A small multi-label image tagger, trained from scratch.
Training: muon at rate 0.037, 5000 steps, batches of 64.
Data: trained on dead-leaves pictures: piles of overlapping shapes, 145000 training examples, 2.2 epochs.
Rows from block 9 of a small multi-label image tagger, named by matrix and row number. Rows with one number belong to one neuron. Each number is 50 + 12 x the weight over its row's rms, rounded and kept within 0 to 99. All counts start at 0.
After each neuron's rows are labels from the 100 images, of 14976, where the neuron reaches its highest value: "top examples" is what is common among them; "patch colour" is the nearest of a few named colours to the mean colour under the peak. Only what is clearly more common there than usual is listed. The data: dead-leaves pictures: piles of overlapping shapes. In brackets: how many of the 100, against the usual share in percent.
# fc1: MLP up (model.blocks.9.mlp.fc1.weight, 768x128), inputs 0-127
# fc2: MLP down (model.blocks.9.mlp.fc2.weight, 128x768, transposed), outputs 0-127

fc1.693:61 47 56 58 63 67 73 38 42 68 68 34 57 43 39 37 59 72 59 30 49 72 56 39 52 61 57 67 66 31 70 70 34 54 42 69 50 41 54 47 58 43 42 29 47 67 42 49 38 55 48 50 72 41 38 58 54 25 22 42 45 46 45 52 58 37 46 60 60 69 51 51 38 46 54 45 42 60 46 51 57 57 48 28 49 44 45 52 39 49 47 47 67 65 19 57 42 54 44 47 38 43 53 40 43 68 42 47 34 58 28 25 56 45 71 33 30 33 54 52 57 53 42 55 54 55 67 52
fc2.693:38 51 38 58 44 49 37 46 50 29 53 52 51 71 62 40 35 44 79 45 51 64 44 64 46 30 56 33 32 47 53 56 55 65 60 58 29 52 49 75 53 48 63 59 45 39 37 70 56 38 53 61 58 54 69 32 56 38 50 45 64 35 58 40 24 64 35 56 36 46 41 55 67 25 64 39 62 49 60 72 36 54 49 57 47 49 42 50 72 57 49 51 33 60 38 53 42 54 59 51 30 55 47 58 62 45 47 47 56 37 32 41 52 67 54 47 29 59 55 55 38 87 41 49 52 69 27 48
top examples: pastel (100 vs 14.5); shaded (100 vs 50.3)
patch colour: grey (78 vs 21.5)

fc1.344:64 37 52 54 61 77 58 44 36 51 65 60 50 46 55 41 57 24 48 40 52 50 47 51 44 52 47 50 30 59 50 62 37 51 56 62 63 47 37 61 63 33 35 31 42 47 38 63 24 72 63 39 46 66 49 46 49 42 55 42 32 50 47 34 53 52 61 41 68 41 55 42 53 56 29 58 56 82 46 45 44 53 72 47 55 50 52 46 45 58 39 58 63 38 40 24 65 28 60 23 47 59 63 61 48 28 67 60 42 75 32 67 58 51 56 45 32 59 50 67 71 53 54 61 40 67 47 48
fc2.344:33 54 39 44 49 56 53 63 44 56 36 38 51 52 54 32 50 48 69 30 66 43 31 45 53 40 51 44 64 59 48 58 67 51 48 60 44 51 51 52 53 63 57 54 43 52 49 44 56 38 51 56 41 64 46 42 55 62 41 62 57 09 54 40 54 44 44 31 34 47 51 51 54 38 43 61 61 39 49 34 56 56 45 40 39 74 51 60 48 45 46 35 50 60 47 70 52 59 35 80 45 43 41 45 26 48 49 61 87 40 32 54 94 52 64 54 36 75 67 61 41 50 71 65 46 51 49 35
top examples: vivid (100 vs 14.3); shaded (99 vs 50.3)
patch colour: green (28 vs 6.1); blue (25 vs 7.1)

fc1.474:67 47 48 23 52 42 56 59 59 32 38 49 41 56 59 48 49 81 58 35 32 45 43 49 40 31 32 33 54 50 61 42 59 80 48 43 79 32 40 35 66 21 68 31 62 62 48 53 55 54 68 70 43 65 38 41 38 62 32 68 44 69 64 52 41 41 58 42 55 60 60 30 49 75 57 63 54 64 60 43 42 58 38 43 53 53 62 49 54 41 57 42 62 41 48 54 52 55 44 55 32 63 59 55 53 45 34 41 72 46 59 33 51 31 63 51 50 53 46 43 55 64 54 53 36 49 40 53
fc2.474:57 72 68 43 41 31 59 52 74 43 54 53 54 72 47 45 49 55 55 44 46 47 62 37 47 53 22 27 58 47 55 48 48 42 48 45 68 58 30 30 50 48 67 48 76 50 41 43 57 42 56 59 52 58 30 33 40 59 34 56 32 48 51 21 46 29 53 56 69 42 61 53 66 61 64 50 32 68 73 45 47 19 49 67 59 65 44 49 57 39 49 57 45 58 68 43 48 42 45 35 58 67 68 43 30 56 58 61 31 74 52 44 47 43 52 68 43 52 57 54 51 57 52 52 44 28 46 63
top examples: large pieces (96 vs 33.4); pastel (58 vs 14.5); vivid (34 vs 14.3)
patch colour: pink (42 vs 8.7)

fc1.673:72 42 42 28 49 51 49 61 57 59 38 62 60 44 21 62 42 47 71 48 57 35 50 41 59 49 36 36 40 83 40 46 58 43 68 47 56 50 31 51 67 65 56 44 49 35 64 37 29 58 30 36 48 28 46 51 56 73 53 50 57 72 69 61 37 58 43 54 46 51 39 49 46 31 56 61 60 39 54 42 57 60 48 47 55 46 67 46 61 62 57 78 44 34 74 81 47 41 45 54 56 54 44 43 44 43 53 55 52 39 64 34 43 61 31 42 49 49 59 59 41 64 40 31 36 42 41 37
fc2.673:46 70 48 45 44 38 56 50 44 69 48 47 51 31 40 49 57 72 24 61 53 38 45 46 35 43 70 43 44 72 37 54 63 49 51 45 33 55 44 54 48 75 46 87 37 40 49 58 48 40 36 50 45 42 47 58 46 67 47 44 52 54 49 54 62 54 63 43 53 37 31 44 64 45 63 64 49 47 28 69 33 54 42 61 34 59 74 32 50 49 63 70 61 26 68 50 48 49 54 36 60 42 49 77 38 65 57 60 66 47 58 61 74 37 51 49 59 45 56 39 37 70 30 56 34 46 47 37
top examples: pastel (100 vs 14.5)
patch colour: pink (57 vs 8.7)

fc1.501:29 56 35 59 20 32 54 53 42 53 36 43 35 36 65 44 57 53 54 39 56 30 48 53 44 54 62 76 50 29 63 55 54 56 39 49 65 64 52 51 54 46 43 61 51 51 63 51 58 46 64 58 65 36 57 37 66 33 39 48 47 52 36 78 39 40 51 46 62 51 37 43 71 46 51 56 55 57 58 38 44 40 36 60 30 58 58 53 49 66 13 51 66 55 55 75 49 55 65 41 53 74 52 64 46 45 48 40 60 51 60 40 56 42 61 30 69 47 56 50 27 62 55 29 60 35 58 23
fc2.501:47 53 48 47 51 59 56 70 40 55 49 75 54 50 32 52 63 44 52 65 67 34 29 49 45 59 53 44 58 68 55 50 42 56 41 65 47 61 56 33 62 52 31 39 40 44 59 62 61 65 45 51 22 34 49 49 34 36 44 39 57 36 27 64 48 40 57 45 44 48 27 65 81 46 75 45 45 51 46 58 65 46 25 44 25 56 54 37 44 59 38 48 47 38 48 52 71 64 52 41 74 61 65 61 52 44 50 70 62 56 62 37 54 42 51 32 47 30 56 54 47 71 39 48 22 61 55 51
top examples: vivid (98 vs 14.3); large pieces (88 vs 33.4)
patch colour: purple (48 vs 2.8)

fc1.379:04 51 47 41 52 50 36 60 61 35 79 35 58 43 56 38 41 56 50 40 43 49 65 68 22 49 58 40 31 57 40 54 36 45 38 69 58 55 50 40 46 44 55 51 62 64 49 61 53 37 36 53 74 38 53 63 44 35 48 62 52 70 50 58 55 45 54 34 49 52 45 23 39 60 61 53 51 26 45 54 37 75 46 75 44 68 45 33 68 55 52 41 51 58 34 58 55 44 50 49 43 38 50 56 49 43 55 46 43 59 38 60 64 65 36 44 69 70 66 68 33 48 56 52 50 63 54 62
fc2.379:45 69 42 31 63 16 48 76 43 58 46 44 46 59 64 42 40 45 64 40 61 74 41 62 53 63 52 57 47 21 50 53 52 37 55 61 69 57 47 50 61 55 52 26 43 44 59 67 50 34 78 49 41 48 41 58 53 59 56 52 45 30 35 55 57 66 59 55 55 47 48 67 40 38 56 53 50 42 57 36 50 30 54 46 32 62 27 56 42 58 49 24 57 55 46 57 61 60 59 66 24 67 44 76 48 32 34 56 63 55 47 37 42 49 38 51 50 45 54 42 24 65 37 50 40 37 51 56
top examples: earthy (51 vs 14.4)
patch colour: grey (46 vs 21.5)

fc1.121:56 70 40 68 55 75 49 51 64 42 58 46 38 47 27 74 39 40 42 60 56 49 48 76 44 57 43 54 67 30 63 35 26 70 41 47 51 38 43 40 51 55 46 29 39 67 61 62 25 47 61 50 34 47 52 70 54 70 44 54 55 39 48 50 53 37 47 52 59 68 79 44 49 41 42 52 36 40 43 44 49 22 40 35 36 47 62 35 57 53 48 59 46 46 48 49 43 57 27 55 49 46 53 39 75 60 41 64 53 54 55 65 50 58 56 48 73 75 39 67 45 33 57 30 52 43 59 45
fc2.121:47 58 43 65 62 76 44 71 30 70 32 52 65 41 53 39 57 44 50 28 49 64 58 39 46 51 66 53 41 72 61 67 72 46 57 50 51 59 41 45 58 73 45 53 34 57 59 47 33 44 46 54 55 47 52 47 37 27 44 56 55 49 39 50 35 54 60 23 43 64 34 45 63 38 48 46 62 52 31 48 45 52 47 62 83 58 35 47 48 50 49 55 50 63 68 38 74 43 54 29 56 50 42 47 28 73 33 55 63 43 59 48 53 49 35 60 33 52 64 34 58 32 27 52 52 34 47 63
top examples: cool (71 vs 14.4)
patch colour: blue (27 vs 7.1)

fc1.627:28 50 67 40 33 49 52 47 57 68 52 60 33 23 43 67 43 42 45 59 68 58 39 44 63 66 36 51 71 66 49 46 52 46 57 47 45 37 71 44 35 60 53 54 49 54 56 30 73 51 54 47 24 74 33 58 55 67 38 55 64 47 42 60 45 48 43 40 54 47 41 41 67 55 52 79 43 49 40 58 48 26 22 64 51 41 28 42 58 33 46 47 51 42 54 53 60 48 35 52 62 55 47 62 41 40 54 49 53 36 73 63 31 56 49 71 79 42 53 42 69 33 51 58 44 44 48 45
fc2.627:47 34 52 48 57 37 49 57 58 65 55 62 49 65 30 46 44 77 57 41 49 42 60 59 58 76 64 47 46 39 47 64 43 39 43 64 56 50 51 54 79 55 27 56 45 53 32 54 45 62 53 44 74 33 62 58 56 35 47 42 44 67 64 47 64 54 60 57 40 54 49 50 45 26 40 44 48 54 29 57 46 57 63 65 54 56 55 57 52 60 74 49 50 54 35 35 40 36 35 61 35 25 40 62 68 44 70 59 45 54 40 22 43 31 66 60 18 56 50 52 37 51 43 44 40 29 33 57
top examples: pastel (100 vs 14.5); large pieces (85 vs 33.4); shaded (82 vs 50.3)
patch colour: pink (48 vs 8.7)

fc1.761:54 42 61 53 58 60 61 47 48 55 55 62 59 55 52 52 33 42 67 43 26 51 70 58 54 59 57 44 41 57 57 29 43 61 41 54 48 37 68 67 52 58 50 53 42 67 57 34 37 37 80 52 50 29 43 51 29 59 47 68 49 33 44 36 69 65 66 40 58 41 30 45 59 40 60 37 54 50 33 59 22 48 50 46 48 54 56 60 75 84 59 57 60 40 67 63 49 68 55 44 18 66 43 59 52 46 44 66 29 40 45 56 53 50 63 51 35 43 56 51 39 61 43 45 58 43 57 74
fc2.761:43 54 31 64 63 60 60 48 37 45 62 53 49 99 50 31 24 36 58 41 76 42 55 60 59 46 50 58 33 54 55 31 36 58 42 48 29 47 44 34 58 39 49 61 55 41 47 46 76 43 60 64 57 67 26 56 51 53 62 64 67 61 69 79 58 43 60 44 49 46 36 58 61 41 43 22 50 43 44 59 60 48 68 46 47 67 46 47 47 49 30 56 51 37 55 41 49 66 56 57 58 55 56 57 47 55 34 47 53 50 54 37 39 50 63 43 48 49 69 62 41 60 49 47 49 58 26 56
top examples: cool (100 vs 14.4)
patch colour: blue (57 vs 7.1)

fc1.544:70 44 66 58 31 50 55 68 51 53 51 61 44 61 47 28 49 34 57 48 38 59 67 59 67 78 67 33 59 41 26 33 68 61 27 45 43 43 43 64 56 57 50 52 47 57 49 42 53 66 67 45 50 56 40 71 31 58 48 47 52 57 64 56 51 40 68 38 64 55 51 51 37 28 30 49 57 37 39 60 27 26 44 36 38 52 46 52 74 48 37 66 69 42 42 31 55 61 69 72 55 31 41 41 34 37 54 52 42 38 62 54 58 59 54 43 51 48 61 34 54 40 44 46 37 61 52 55
fc2.544:55 44 71 47 32 40 50 63 59 60 65 46 48 36 41 50 43 46 53 43 61 47 68 56 38 69 66 35 62 32 47 41 62 53 37 35 70 40 78 65 38 53 51 81 61 66 40 39 59 71 66 57 48 43 44 58 34 56 43 51 28 43 70 53 53 54 62 34 53 69 62 44 48 36 27 60 56 55 54 50 36 45 30 49 41 36 55 63 51 45 38 52 56 60 43 34 47 68 44 46 58 67 42 37 46 44 45 47 66 42 74 56 40 44 40 32 58 21 58 35 45 63 52 25 39 60 57 44
top examples: cool (100 vs 14.4)
patch colour: blue (57 vs 7.1)

fc1.188:34 71 47 49 38 56 55 56 62 53 48 47 73 61 57 83 50 66 62 42 55 30 57 49 33 42 36 25 52 68 57 56 49 63 55 78 32 36 76 40 50 30 54 65 58 40 71 38 31 56 56 64 60 54 58 55 48 23 53 26 42 33 36 46 63 70 48 50 52 57 47 49 61 49 43 40 36 59 62 32 76 45 48 51 45 39 56 54 51 40 54 33 39 38 59 53 70 48 44 58 58 48 52 30 44 54 61 57 48 41 62 50 53 43 61 45 32 59 37 36 42 65 46 48 47 36 33 61
fc2.188:41 63 73 55 33 50 52 35 48 59 41 43 44 62 47 65 53 41 26 58 48 52 55 44 44 48 42 53 43 62 32 65 39 50 54 60 33 60 54 43 49 47 54 37 49 47 43 50 51 51 37 56 62 55 53 42 78 33 78 38 63 44 64 47 73 52 65 56 38 59 56 46 42 24 78 34 58 59 34 29 25 78 74 29 35 51 29 63 46 40 48 48 62 40 55 63 42 50 55 41 58 63 41 43 47 50 47 54 29 47 43 52 66 55 56 60 49 63 77 41 50 49 45 59 41 67 57 26
top examples: vivid (62 vs 14.3); pastel (38 vs 14.5)
patch colour: pink (31 vs 8.7)

fc1.631:42 43 31 43 48 28 40 66 58 61 64 45 64 52 61 49 43 37 57 43 63 49 53 55 30 48 54 49 45 57 68 34 68 67 46 58 44 55 49 39 48 73 62 73 58 47 55 51 60 39 53 54 53 68 51 60 47 43 35 34 50 42 32 21 66 55 68 36 64 69 50 56 66 48 46 71 48 32 51 67 50 37 44 80 55 42 46 52 58 71 46 39 59 47 25 44 62 35 66 72 39 63 47 61 50 42 48 59 55 49 51 25 40 38 72 22 34 42 46 37 40 52 36 48 42 51 45 49
fc2.631:38 67 69 60 46 45 45 64 53 41 60 33 35 52 35 58 49 56 35 54 52 45 55 62 60 43 38 51 52 40 58 52 62 61 52 71 60 53 54 45 45 71 54 40 26 43 43 48 56 23 67 43 72 48 69 29 71 40 34 31 64 33 36 54 31 48 45 55 63 62 44 40 49 38 44 41 35 56 55 31 32 50 55 60 51 68 43 63 68 58 64 66 35 50 31 38 58 41 49 46 47 74 54 54 35 66 46 63 48 36 37 53 71 41 59 48 40 70 61 39 69 47 40 48 64 36 52 75
top examples: earthy (86 vs 14.4); large pieces (78 vs 33.4)
patch colour: brown (73 vs 30.6)

fc1.260:56 47 40 56 44 53 42 58 44 64 74 64 30 77 51 35 52 48 41 42 52 38 64 40 69 59 66 22 49 62 52 38 63 44 71 62 41 58 50 55 41 40 67 68 71 23 45 69 63 47 43 64 55 56 66 42 48 43 36 29 53 45 46 53 49 60 42 58 68 54 28 54 64 43 58 41 55 78 46 51 41 38 51 41 43 45 39 51 44 61 65 43 37 28 58 51 48 33 50 25 46 60 33 58 53 44 64 43 49 46 56 45 22 34 77 58 42 47 58 42 56 47 58 57 52 52 60 26
fc2.260:38 59 58 52 41 43 52 61 74 63 51 44 46 46 51 73 63 47 51 34 38 62 36 34 23 54 37 85 60 34 58 52 63 44 35 47 55 51 46 46 81 46 58 58 33 67 51 36 42 48 42 46 59 49 39 45 58 47 29 42 37 48 60 25 33 65 49 49 37 53 70 52 55 37 55 33 38 53 53 45 28 56 30 39 69 82 64 47 50 46 49 51 47 70 41 37 40 74 49 70 53 53 52 52 55 62 50 43 55 50 43 30 62 45 46 38 48 42 51 50 46 64 42 36 50 61 53 76
top examples: large pieces (81 vs 33.4); dark (69 vs 13.7)
patch colour: black (35 vs 10.6)

fc1.454:40 62 64 36 46 51 41 42 51 56 50 72 33 56 54 38 49 67 49 52 50 62 52 33 40 68 66 47 41 60 43 54 56 37 40 36 47 49 39 73 40 33 83 36 73 28 48 26 56 69 57 34 54 44 57 45 50 62 55 37 56 51 41 56 46 49 32 56 69 55 25 60 16 57 69 38 68 51 56 41 47 46 54 57 33 42 33 35 54 56 48 67 50 25 48 55 41 57 37 34 64 41 48 33 58 69 60 58 29 56 61 49 46 71 50 58 50 39 41 46 53 63 39 56 52 58 56 55
fc2.454:43 78 56 19 47 42 56 43 45 41 24 60 47 42 51 45 59 54 49 60 63 52 43 74 40 40 41 48 64 49 64 36 62 56 56 61 75 51 49 38 78 45 29 67 49 48 62 60 64 41 41 37 79 27 41 46 41 50 51 38 49 44 41 36 16 64 59 40 54 33 54 37 31 36 46 60 47 65 49 30 48 59 50 46 42 40 66 49 53 58 50 50 66 48 42 62 30 39 57 42 49 56 44 52 37 33 45 56 46 49 49 58 63 58 38 53 56 52 38 36 51 39 33 39 70 61 28 35
top examples: earthy (91 vs 14.4); large pieces (82 vs 33.4)
patch colour: brown (76 vs 30.6)

fc1.22:41 68 52 64 38 51 55 51 49 41 72 69 57 50 40 47 42 26 50 40 61 64 44 50 28 46 61 40 65 60 53 66 52 61 35 69 48 59 55 58 62 37 76 79 37 44 33 40 52 37 53 45 49 34 38 53 67 56 53 26 42 52 32 64 73 70 54 58 43 45 49 48 39 33 67 41 66 46 42 43 33 45 67 38 38 45 54 54 62 46 77 41 28 47 48 59 46 38 41 38 81 37 47 48 51 51 72 44 56 47 56 45 37 53 43 61 50 48 38 65 62 52 52 79 49 57 61 46
fc2.22:65 79 74 64 61 61 48 58 74 46 35 40 39 36 39 51 34 55 56 50 51 39 57 29 69 67 37 45 47 58 37 52 51 38 43 19 42 35 32 62 65 55 34 20 57 65 49 49 52 57 51 44 49 52 52 59 51 44 73 49 56 25 38 31 69 47 48 50 65 52 43 45 45 61 58 67 43 60 62 67 49 42 57 50 50 53 63 32 45 42 43 43 48 69 31 40 26 62 50 55 32 60 52 31 53 51 39 70 38 68 56 62 57 26 54 43 57 54 49 52 58 60 51 47 45 47 50 68
top examples: large pieces (98 vs 33.4); vivid (63 vs 14.3)
patch colour: orange (26 vs 2.7)

fc1.144:66 53 54 57 65 58 43 72 56 51 49 14 51 30 32 56 59 59 46 59 35 44 39 61 37 45 42 72 42 63 56 59 44 40 63 51 56 39 57 53 34 59 32 36 48 48 45 77 22 46 52 47 51 47 48 54 36 50 67 43 56 57 41 45 41 49 42 57 29 54 55 44 23 42 42 48 51 52 68 27 41 42 37 61 45 56 43 46 47 51 69 45 34 58 48 51 76 49 31 53 55 38 90 41 47 40 36 49 43 45 41 79 34 49 31 53 52 71 48 47 46 58 52 54 65 39 50 58
fc2.144:48 62 35 67 44 41 56 68 58 60 55 46 59 81 52 50 49 60 56 37 45 43 75 44 44 51 47 67 50 37 49 40 56 38 36 51 51 52 40 45 44 52 47 71 62 39 41 61 50 64 54 59 66 53 36 66 38 44 51 42 51 64 42 34 46 49 16 43 51 40 60 46 55 31 49 43 53 52 28 55 46 77 64 46 79 60 50 57 56 43 41 16 50 54 71 34 60 53 54 70 61 55 43 67 39 56 48 44 43 44 36 52 55 57 55 40 42 63 30 64 37 61 67 34 38 39 23 71
top examples: cool (98 vs 14.4); large pieces (93 vs 33.4)
patch colour: blue (32 vs 7.1)

fc1.341:44 60 58 60 69 59 34 42 50 43 57 62 58 47 48 17 48 50 55 57 43 56 53 60 46 34 43 63 65 61 50 62 35 34 51 45 57 51 43 32 46 46 55 54 49 24 56 40 47 57 62 29 46 18 48 46 25 70 58 46 58 43 70 51 57 52 36 49 66 44 49 54 47 36 55 63 47 51 25 65 68 79 47 72 30 44 65 41 51 62 59 41 63 51 43 50 48 75 35 29 62 35 37 60 63 46 45 48 49 43 35 53 40 68 29 67 68 39 51 45 48 39 67 60 58 53 46 45
fc2.341:44 27 28 54 43 51 38 70 48 45 57 58 43 66 57 42 35 58 65 58 54 47 37 57 24 50 52 46 53 62 53 45 61 61 58 67 52 39 47 54 55 32 63 40 71 70 53 44 31 50 58 53 77 59 39 40 28 44 39 42 58 46 65 52 56 42 56 51 60 56 50 51 62 53 34 61 41 43 39 56 44 48 48 26 69 32 21 43 54 35 61 40 46 60 37 63 58 44 61 82 38 67 60 48 33 48 38 63 57 58 42 71 53 32 57 64 53 34 54 46 46 65 42 35 26 57 64 66
top examples: pastel (57 vs 14.5); vivid (43 vs 14.3)
patch colour: pink (34 vs 8.7)

fc1.625:51 58 52 31 42 45 35 57 50 49 34 58 40 32 61 64 59 34 50 55 55 32 59 33 56 62 34 26 64 59 39 36 54 47 57 37 60 31 43 63 46 86 64 73 48 31 71 60 55 53 32 50 38 56 42 57 58 76 53 66 43 71 75 64 51 37 37 49 64 37 42 36 50 47 53 72 38 43 64 30 50 51 41 66 48 53 48 47 63 36 49 73 40 38 52 42 58 30 43 68 63 51 44 59 51 42 54 47 33 35 75 48 57 61 49 52 68 45 45 51 49 55 41 39 45 49 50 42
fc2.625:38 53 58 38 39 68 78 56 25 60 61 46 43 54 41 43 37 48 54 60 54 49 52 42 60 39 40 46 51 41 37 45 59 44 49 35 39 52 50 37 47 88 51 58 42 58 74 40 39 70 44 54 52 52 43 32 43 47 53 73 26 60 73 51 37 31 48 34 38 54 53 43 58 47 45 76 62 44 55 58 58 49 28 71 54 58 49 45 65 34 46 66 42 49 32 34 61 36 38 83 54 50 61 74 45 61 54 50 58 42 53 64 47 39 72 70 67 50 54 43 64 45 44 57 48 44 57 61
top examples: pastel (100 vs 14.5); shaded (100 vs 50.3)
patch colour: grey (63 vs 21.5); pink (31 vs 8.7)

fc1.35:47 47 53 46 51 46 42 39 46 52 61 62 45 73 42 50 49 73 54 39 72 60 40 57 57 45 37 51 37 59 67 55 44 56 56 71 40 64 54 58 42 35 56 36 58 56 38 35 58 37 29 60 56 55 60 44 71 34 35 47 51 28 48 24 31 50 38 63 38 51 47 56 51 58 65 32 58 61 36 33 73 36 53 41 73 65 58 51 54 57 38 49 44 74 61 70 59 46 61 36 22 41 58 54 37 54 36 54 43 57 44 46 51 77 58 47 30 71 50 55 51 30 56 44 63 35 27 40
fc2.35:26 36 69 45 46 65 50 38 55 35 44 60 70 23 61 57 36 54 41 56 71 52 39 38 58 58 38 61 43 44 41 67 48 56 57 62 56 39 53 46 37 41 39 46 68 41 41 56 30 59 32 45 23 59 46 64 51 46 69 61 46 49 43 53 32 63 63 59 54 31 57 49 62 54 31 46 68 63 52 39 47 47 50 46 61 45 44 42 37 42 38 51 49 55 80 47 59 50 40 52 69 71 44 19 50 48 53 51 52 51 66 56 66 46 52 35 77 27 32 37 47 39 69 51 55 67 37 64
top examples: pastel (100 vs 14.5); shaded (100 vs 50.3)
patch colour: grey (74 vs 21.5)

fc1.275:56 52 47 61 50 41 51 52 40 61 32 29 67 54 52 18 46 36 70 28 44 60 48 54 70 45 50 41 50 28 56 45 44 77 30 41 42 65 24 42 53 50 47 53 35 18 72 62 52 49 67 52 46 59 53 51 46 43 50 44 49 53 61 65 60 40 61 37 82 46 34 62 22 52 61 65 59 42 52 55 67 55 68 48 39 45 56 59 62 47 64 62 60 44 44 50 39 53 67 41 58 36 56 59 60 40 43 30 51 64 32 53 61 46 35 44 66 47 61 48 47 43 46 38 40 41 69 54
fc2.275:33 43 24 46 48 54 60 51 53 73 45 67 36 44 44 59 49 57 37 54 47 52 41 31 52 58 54 62 33 53 37 44 27 54 51 61 74 50 52 55 48 36 42 79 65 53 53 76 22 60 31 60 59 52 35 45 45 45 56 49 25 79 50 49 59 69 43 52 50 51 36 53 52 60 56 55 53 60 71 50 31 38 36 48 55 44 43 38 53 76 45 34 64 57 46 36 33 42 55 45 46 73 58 49 51 45 53 35 64 45 55 56 39 32 54 52 47 43 45 45 56 79 46 29 37 69 67 62
top examples: vivid (100 vs 14.3)
patch colour: green (28 vs 6.1)

fc1.691:80 43 55 40 55 50 46 46 51 29 63 53 45 56 64 49 45 43 57 68 47 64 52 49 67 38 29 56 32 17 47 58 49 41 55 37 52 29 57 38 39 66 65 53 72 55 54 52 52 52 39 48 34 67 58 54 58 53 71 64 78 48 31 83 36 57 40 62 49 51 56 42 47 54 47 39 54 37 51 40 48 41 39 43 53 35 48 61 53 51 37 74 44 48 56 47 40 64 41 44 54 33 62 41 56 50 45 49 50 29 36 60 49 72 39 33 66 37 22 42 74 36 43 62 52 50 66 56
fc2.691:67 43 49 55 67 59 54 70 27 43 51 32 42 27 57 33 49 45 44 43 51 53 54 57 52 32 55 46 40 59 29 74 60 56 40 67 64 53 60 34 44 46 25 42 29 53 43 47 39 39 58 52 60 39 53 32 50 59 54 31 57 36 30 46 61 59 67 37 38 49 32 66 65 37 59 53 53 62 44 43 54 42 61 44 46 60 57 58 77 60 49 58 45 41 72 60 32 44 53 68 55 31 50 49 50 49 32 28 38 45 24 61 54 61 52 70 57 45 65 76 58 49 48 69 69 57 57 48
top examples: earthy (100 vs 14.4); large pieces (61 vs 33.4)
patch colour: brown (82 vs 30.6)

fc1.557:53 36 49 53 43 40 43 43 53 47 62 24 58 49 50 66 52 56 50 50 51 42 45 61 68 51 66 33 39 61 49 43 42 68 49 34 50 84 37 51 50 28 48 52 29 42 54 36 57 42 51 34 68 46 64 35 68 61 54 39 41 40 53 49 50 56 57 58 75 76 48 55 47 60 66 57 62 39 45 61 46 59 45 52 54 61 54 31 44 66 61 61 49 48 68 53 46 53 36 65 60 22 68 41 55 62 31 65 44 45 66 60 40 75 22 57 28 53 74 45 44 33 47 54 28 47 38 45
fc2.557:60 74 46 47 67 78 37 36 38 61 57 39 43 51 43 35 32 66 62 39 38 47 35 49 34 55 41 67 54 57 57 44 59 24 39 26 43 55 55 54 48 56 52 26 56 52 54 52 40 33 49 31 63 68 54 44 32 51 63 41 61 48 47 36 67 54 56 53 46 59 38 57 33 58 48 42 55 54 42 47 28 65 26 43 61 34 45 73 39 59 53 30 42 62 32 43 25 51 50 50 49 48 49 45 48 31 50 61 36 82 47 54 49 43 45 56 45 69 31 46 39 60 67 60 73 57 50 45
top examples: vivid (100 vs 14.3)
patch colour: red (26 vs 3)

fc1.304:52 69 57 63 37 41 62 36 70 49 33 75 72 59 36 43 53 47 50 48 34 33 48 59 41 68 38 58 53 64 49 47 44 40 51 62 55 30 54 63 37 36 41 68 50 58 40 40 44 51 32 50 59 37 44 55 30 49 59 53 57 41 60 33 63 47 48 64 46 64 52 38 53 40 41 46 49 29 51 50 38 65 47 34 54 46 77 61 67 72 51 52 46 50 39 57 76 66 57 56 33 47 49 45 41 25 30 60 44 34 51 60 60 60 47 62 41 59 28 54 45 73 66 41 37 78 62 61
fc2.304:44 58 52 51 57 44 61 69 46 52 46 51 46 57 40 72 55 30 45 47 39 59 65 68 54 52 54 41 41 55 54 29 80 58 47 32 54 46 62 35 23 42 52 56 36 67 67 27 36 59 67 39 43 56 33 60 51 46 39 64 49 63 48 48 48 43 51 42 40 57 43 49 39 35 53 48 70 72 42 44 45 45 61 52 61 68 47 43 46 59 73 31 64 31 52 53 48 48 45 71 70 28 66 38 29 62 47 32 24 46 34 74 62 59 50 49 44 45 60 44 62 51 37 56 56 67 50 29
top examples: cool (100 vs 14.4)
patch colour: blue (51 vs 7.1); cyan (29 vs 3.4)